Weights of a small image captioner: decoder width 192.
Rows from block 2 of the image encoder of a small image captioner, named by matrix and row number. Rows with one number belong to one neuron. Each number is 128 + 32 x the weight over its row's rms, rounded and kept within 0 to 255. All counts start at 0. Numbers have three digits each.
After each neuron's rows are labels from the 100 images, of 14976, where the neuron reaches its largest size: "top examples" is what is common among them. Only what is clearly more common there than usual is listed. The data: rendered dice on a table. In brackets: how many of the 100.
# gate: MLP gate (encoder.blocks.2.mlp.gate.weight, 1152x384), inputs 256-319
# fc1: MLP up (encoder.blocks.2.mlp.fc1.weight, 1152x384), inputs 256-319
# fc2: MLP down (encoder.blocks.2.mlp.fc2.weight, 384x1152, transposed), outputs 256-319

gate.255:114110136154101093129088080173111157144142091106185146138178124185140160102141101181113135188206111154084164195152113104118163130111099132154150179144112114086153130201135114136180123113142133
fc1.255:124147144169144095112049108112159097126071170137090152165057115117149129172092133105125183078122101108135138141124053128135155183055142097146164119095178145104178127104092113145176126114151129
fc2.255:139118135144120156106124139179118093085132069139148169153166154134101137109136182187047142156113154080106097125131178114102151100111121176102071182180110143121134109087082101088080118141166107
top examples: grey die (59)

gate.269:095093139130134122083086088136138138114175122210144066124149161121096127192156122150083128162178116133114149090138100120180150131104092135134168162157133153093098111102156109155146125094123160
fc1.269:151125117113094132078085107161149139125126097199168084127175188094103129127168131213049119170127147145114089104117133112148176113116091121127180185169106184094137117112178095133140140090142169
fc2.269:181150214131110098155097119125080117153102107127114159132095187102165062132138130120161094152158127153112152175143133152085123111095174103184135099120120115140093137191108168199134135115104151
top examples: grey die (99)

gate.51:103132156105147090139094178156159107165160128101150131136100207178152112144145123135105133141135136165108106135129172129162112131157151173115159163133128113145129128082119099105099110163123122
fc1.51:097166148091155132130116134131146144116123088085137157088154092101164071159171170095125129150164144155081134124153106106145146162152130123123116094130101180135175132102099143093142094126108165
fc2.51:126132060163154136135075116150150149121073157157173158083126116152199135151079139107133141105147086160087176075115168148167105140053128066152113099101122153150153145062072121119123137119118046
top examples: pink die (79)

gate.642:138146080204118095132136069066146153134121165156121152137120111102129098117130166091155175095080151116148081181127118149107162169135112129069133143088197147146153142117123114049135102113082164
fc1.642:136195174107174179101148110103131147121106083138133118080134099126137134162092082171178111131166153124067163139157132157181075128119162102146148125172121132094160167190108107110172100160106117
fc2.642:143097121132116111093145122089154097116080124126127111117115212168123164083187095161099180154176147113154193140064142096131172168154128119123190116125134102166085126113094129183181156144120090
top examples: white die (71)

gate.456:142163150123152127142154072152158125128134145177105113146083208106144149157133139118139179064118153128135153151077101149120177107133117103086074118090093122129076077113086160118137129120166159
fc1.456:103164120184167141112138086103126153086126078104156132117156145137069167124112163132153146112138121111169095100125071135152154143134151139096107153156106108150112137142147160098158128068152157
fc2.456:028137136125091112112159123127141127127158125129129125108176145151133084168130086081163096104127116151111106148141083127110099095068119059184185113167106132162139129148133140119140086153096123
top examples: brown die (42); black die (40)

gate.256:118165072122151137130106137116130137194102136133129098129081154123064163089165118147117155107163092118165142170054154137122120089120152066155117148090149112122113135139194120121113147161107162
fc1.256:159087107148128140097098101086127173164145136122190173104164138122106137127111098056101140121100154160114087119074134146105152073131135145073159163183109179143203120151095139173210071167153118
fc2.256:153122138083165150160113121117094122183100109106134102123168113108110175108123145155159111135194135138166049070092144187133179133157119078052150136094108118125063111181186062146161143176140112
top examples: red die (51); brown die (39)

gate.189:170183078121056132131137133135110110158114066136112102173128166133156160086100099102106114109094112074115132147146114109100150129132096102162127071161154203102154129099128130106162103123110192
fc1.189:125157142117147109122133109192074063091140119101163164170097131184098152086177141113154139098144115138172089109165128138070139091124155201097097131161112133120142124206126109167155125119157095
fc2.189:108092143155102091146188101126145092062179191174168148128110176136087167092189058173133085073182140141098151176109109144120123143144163172164179166095165139181102123142146159107131151177198094
top examples: grey die (42); brown die (38)

gate.764:097141148136067135125126127120159181159143144195141157076130140097138164079083135156189115199153189152120127115151113111139125132090125155127143054137150118091163167119120119121131152112145134
fc1.764:127131088150159120103144124081141188135080154112101169129055112114121102172154153144092159123143119114111133145124182137124130114166089113088132142109152115184138104179172210163196069133145096
fc2.764:148158158134154189146166106141149102091128135150143104134068129129119056114064188153193163103128099093133112228136114084179140142164202140108125114111190104114089113072100166117168121130123125
top examples: white die (51); pink die (38)

gate.653:182129159067118110125109165164070129108082153155129110092099166134127168101167113129207076113151154105131080131182194120121100079153107144166107110102169124147160103144085159155101168086131110
fc1.653:159134134041152103172137152111130134079135095145103113108151159124159146129089104129160090119124151151135142116142150160130090168129157171142128089103147110094112133159143152140089111068127143
fc2.653:084093147081119136113078093152124133098125124163181131195100131123121126125079103092160122102163165065103144088169151109140131085125064100131159136109100136166083125117223096109123174157141174
top examples: brown die (39); black die (38)

gate.546:106167095155125167100122187149074161138058159091100091109152113064152098127106105113150179155102133106159108154100094078143087148157175075146118199183087178164105191154145180112106165096149140
fc1.546:162139061085166108124082162109135164166104104127172079081107092075132122165122136187111138136124163131164082070153079136155157109196088069104196158148131169158075153151096125146150148072166123
fc2.546:085193176088041150077175136155100157119197166157103138137172124138123163142155129100129117189118128116150106059107102128193104155099090084136089145186113129103114171129145093169088120131153112
top examples: white die (50)

gate.120:126201123151132190126128111128137127088173163151118122126079155118136068136116155142143173085131158133103169121106143168148125136092118155149163134145131123104070119137135153142111104104171104
fc1.120:071096183111138170147145140123115057152134124177117095138135070163105070177087190085110103076156126127154130092196113163099150169119099152139115097109132200127091102126130048159060193087040095
fc2.120:157105161102115104113123174104117132142172103125113171128130119129151172046119132095137159159052135093134104172083154084109066105115108124169085146174176161138124140129119147122081108098143105
top examples: grey die (76)

gate.74:195109151091179100103148106122169097130101056160115143149083083162145140122132169087109095209142113105132112155146188082106067105133164095174149163129166119134132131170172203101142174126150153
fc1.74:160182058135113095085091180117147076156125159113132122141160130076125065179125120065149190139180160083183119141076174155120140204128128136098159144157135134152110114154148107082136148119138138
fc2.74:141121101115154066096105128127163136109173105140132200151159115169090138155107107161159127117112111114086121053190171112134096127109143150157161112117124180114131123174137115137100093166136156
top examples: green die (54); teal die (38)

gate.357:188148089124119113163243086160083159100074168138127132098142101137102131124116134177116146128135128103124152109212098076105107109118104142159143136164155126124154156152108145139158081092095128
fc1.357:075141160155105147152192116100169170093109135102158117153103102135147161162135118161127127114095116148117106162137155080066094110115144180100167132170081128095172126145113138121108163107108119
fc2.357:101097070151151118129114136102155176074138149137147099119105097204126114148103115067113178137103164119128097104104206128100093114153133131092147184131083107109179069101180056101090157132154174
top examples: red die (76)

gate.150:137145143061131163155171109147132115140151145133155122097058102116140166056091044141130086179098142182127156106105142119147089147173090145130090141099156135114152118138083109088163126101118163
fc1.150:164152117184180042143148131176174136126155167128117168141125068141080091136152128100135178135192081133128125144211109135107134086109154140122125111139140119167170131153129186081132098170133086
fc2.150:152178163129130161153202158119057125142108130161135113094073135108135088063099112097093122182095173116110062176094118087131138140143148128077169114088172071148109188084079156101137150061148131
top examples: white die (65)

gate.479:100108090116118164174079165136131141070125119137119107094135145142141069175091128096180148121105158115122144084170108113075096142107137092161144120123083134112143179077160081110193161080165110
fc1.479:142145142125168130090191126109118009103075128145145166138117176160140107147121116161139106117152101186103102158162163172056170186136053155131083119126163141188122101144105133148109102143099133
fc2.479:099160176100183133174095081156118106178098137158213133081120098088118157141103143172197123129188150142138156146148187154169137073110146162119129151080122146157111094149158135124159135193122072
top examples: red die (45)

gate.578:127193111153117110124095116085148117109129077152168115087110109116114147129123151162105120139111158078141092079097118144132115157130154091095144171174114135229090157158123121147146137122123130
fc1.578:149101154159066097083117130109102063119096078171202124147138097134132114078097152115151128161112107109143045163141127124145149087140150125166171166149067120136161157163087165139118080148147156
fc2.578:156180162116134163163133127109116122142142154141117162150131125101111141096143133145105136106137112125142102069125108115138161145151139163132120052130155134083115058088071141077122107126171116
top examples: green die (67); teal die (38)

gate.47:159163135108117067086125133133147101167161119120112155118138186116131112124119128139097090170130120115119051146167168114113112130163120108126155149148125116141105121144206144163107137098116181
fc1.47:107156096178096151090170079113127082178109153066205121091127074084108141201052140104104111143125165183155126151164120106133078158162157124129111120128128121113120096114106121215139127180083043
fc2.47:172099108161111083153124114147203120181106123107119215079115113046160104129136117152130126076064053117146130169141155148129123073154158108112152029148099148133075147092170120131116071141107103
top examples: grey die (41)

gate.356:182127122087136135095107104102090082121106097107113088196083201090139132160116043070132113130151145114096212156118152080166101154158140115120197119168110090115133172100102147104157141069103203
fc1.356:121159158140113118143143110235172157145164167145134148118162120067121114144048105129166204096150149117153109147197135168135186130159114104133141077092081150107166136073040112093155131127133141
fc2.356:152161116154148188117190083144085106112134103105096154137105143129089120058146124139124136153112089175137138102065136175131143126059113133105134183109090097148155119104116108074110095151128135
top examples: green die (38)

gate.14:082175136170106145132197137148069078121135154106143140091144110126129037108142188170116128126120170136113113155182168047093148141165121132138150096153130143088177191109116094130156110049144155
fc1.14:190123133077145117194101089100164158110167099156123130154128138145133191145103096051162162137173136111140146101103107205130127096151148126115108148139102122114090142170155147079125156167128120
fc2.14:080079122074123137148171154120143163135084103133134076165142156109114113125174137124114088091144127117120109131114134147132145091222128135149045144163142148079084115149104150136108102140090188
top examples: red die (95); dice: three (61)

gate.615:138117122101100160126143128120119142102127134164124148101095138132151151127114189102121083153060124147185120103123082102115152160149126141125165180133086112080116152130134132084108108113101106
fc1.615:128160134135155091155125103119130055107172159161136104109113158145139152076111146106125091147095133136181221141061106104143123136160152129139114097169102135126170148124195122138167132125106156
fc2.615:083072114144066165123084169177109060151134171080081152093152127148111125127140156098159135122105133191129149101149082150085081198136133125147151144162111152128177142137112012175136093081053189
top examples: white die (60); pink die (40)

gate.494:165123084134175167104143095105139091116147096113052140113205159097127069097120131125097141158111133170110073144066138172131132115158169118089118132119163138105105122123119140127129147092067150
fc1.494:120093155140085129149110139130176147156137105126133159096109184159108120163141104165124109153115130076076086124140159080083109147088146152133130162114127155098207157126129136144104150136157143
fc2.494:055091143133122218113093114119137138120113157168102133118097159124060159091119130135136118130130144141155138154153141098161102129160080155145136119167141087108113139104110101158169132166072124
top examples: white die (34)

gate.717:133139150125109119139105095120134154119151145093102173139110113173176110123097116187137146140152119077095182163108104177105127064127137068088095125160169186135090135123135180150171122089104110
fc1.717:121127136122128128130088179155137101123142143142115142145139103147127165145136145120194116125143188132161065113114140146131118141133123169132141075083122143129163147157122125173168086126163159
fc2.717:140135158131165134161166110100174096201092136124139102104109137154125152128135139158156157136133158170165190178121109099185137124111138147105136059158080078096094101142166150106119129160130090
top examples: white die (79)

gate.90:112106105152100142083128170159134102151130100089174134131110115147180095062107123171095116117059173149125094135076131088137141164102084148071160081077144111148158178151104104140109100142151122
fc1.90:132145197141194146080127151127126098103178110141118078111099125155108079135159124155117139120200102127137167165154113190116128110130149107081079116192079200170106174103123150129181110094153156
fc2.90:147122114127122135126124166099184144082107073152137132164117119068154167132139153147114123039159081063114069134159055145122170166146138118084168124107165140148083144149100137098148098181099105
top examples: red die (58); orange die (36)

gate.240:112081073139117148138076133128158133121072163081174126170068097082149111194039141129175075101171092104128146132123194128167097137158111111107172099114139152163149122115142094127144140108139121
fc1.240:125149172081116125122099158152140095072166165160140131093122076056146134182114124137162093112128135082106103140130122124142086061146091113103148228131122155216175132100111114171163082144124130
fc2.240:114142182089096121170143165170162182125159164107085142140090159094124149177148138143089153074139144126110085150108098112091072100139145117095127156144155110126111131108170147161073127127137044
top examples: grey die (43)

gate.217:116082148104189145087112085136150111118127153086149162096106112143174095083153119111135110201103152139081049105108159159134149095100114090103098122117094174159143147099164079147109149061159151
fc1.217:168140144099095084095205148150105132105144130087120098123117165092132125128185103127138124145158117105120105129088122068105170135141121111127134208157176096152179137144156095128121110174197102
fc2.217:184175171138124164198122071148069144144119137146160150092105118093102104096138113136074180141105071055098083229129128142097120077145161137074137136165147078132079162157079141158162127103091110
top examples: red die (71)

gate.166:134133160122153108151180097094126103142181117095103147073127148132123128079111148144135146162190114149152133115134151133057137164130116099118164076082163116169171076138127077112127166132086134
fc1.166:119158081138148153153187103128141103168154114163090146115112111117124135126166136119119109120143094064125086174140116098129106167152112107178097119112089114156075126164141177069184121107126145
fc2.166:150192137175173116089152145132156097141079145167156188195155133156100220184108160097118121118104085100179141182132113160150083134144146096140147172159144110162113105164070125142117188094065102
top examples: brown die (36); black die (36)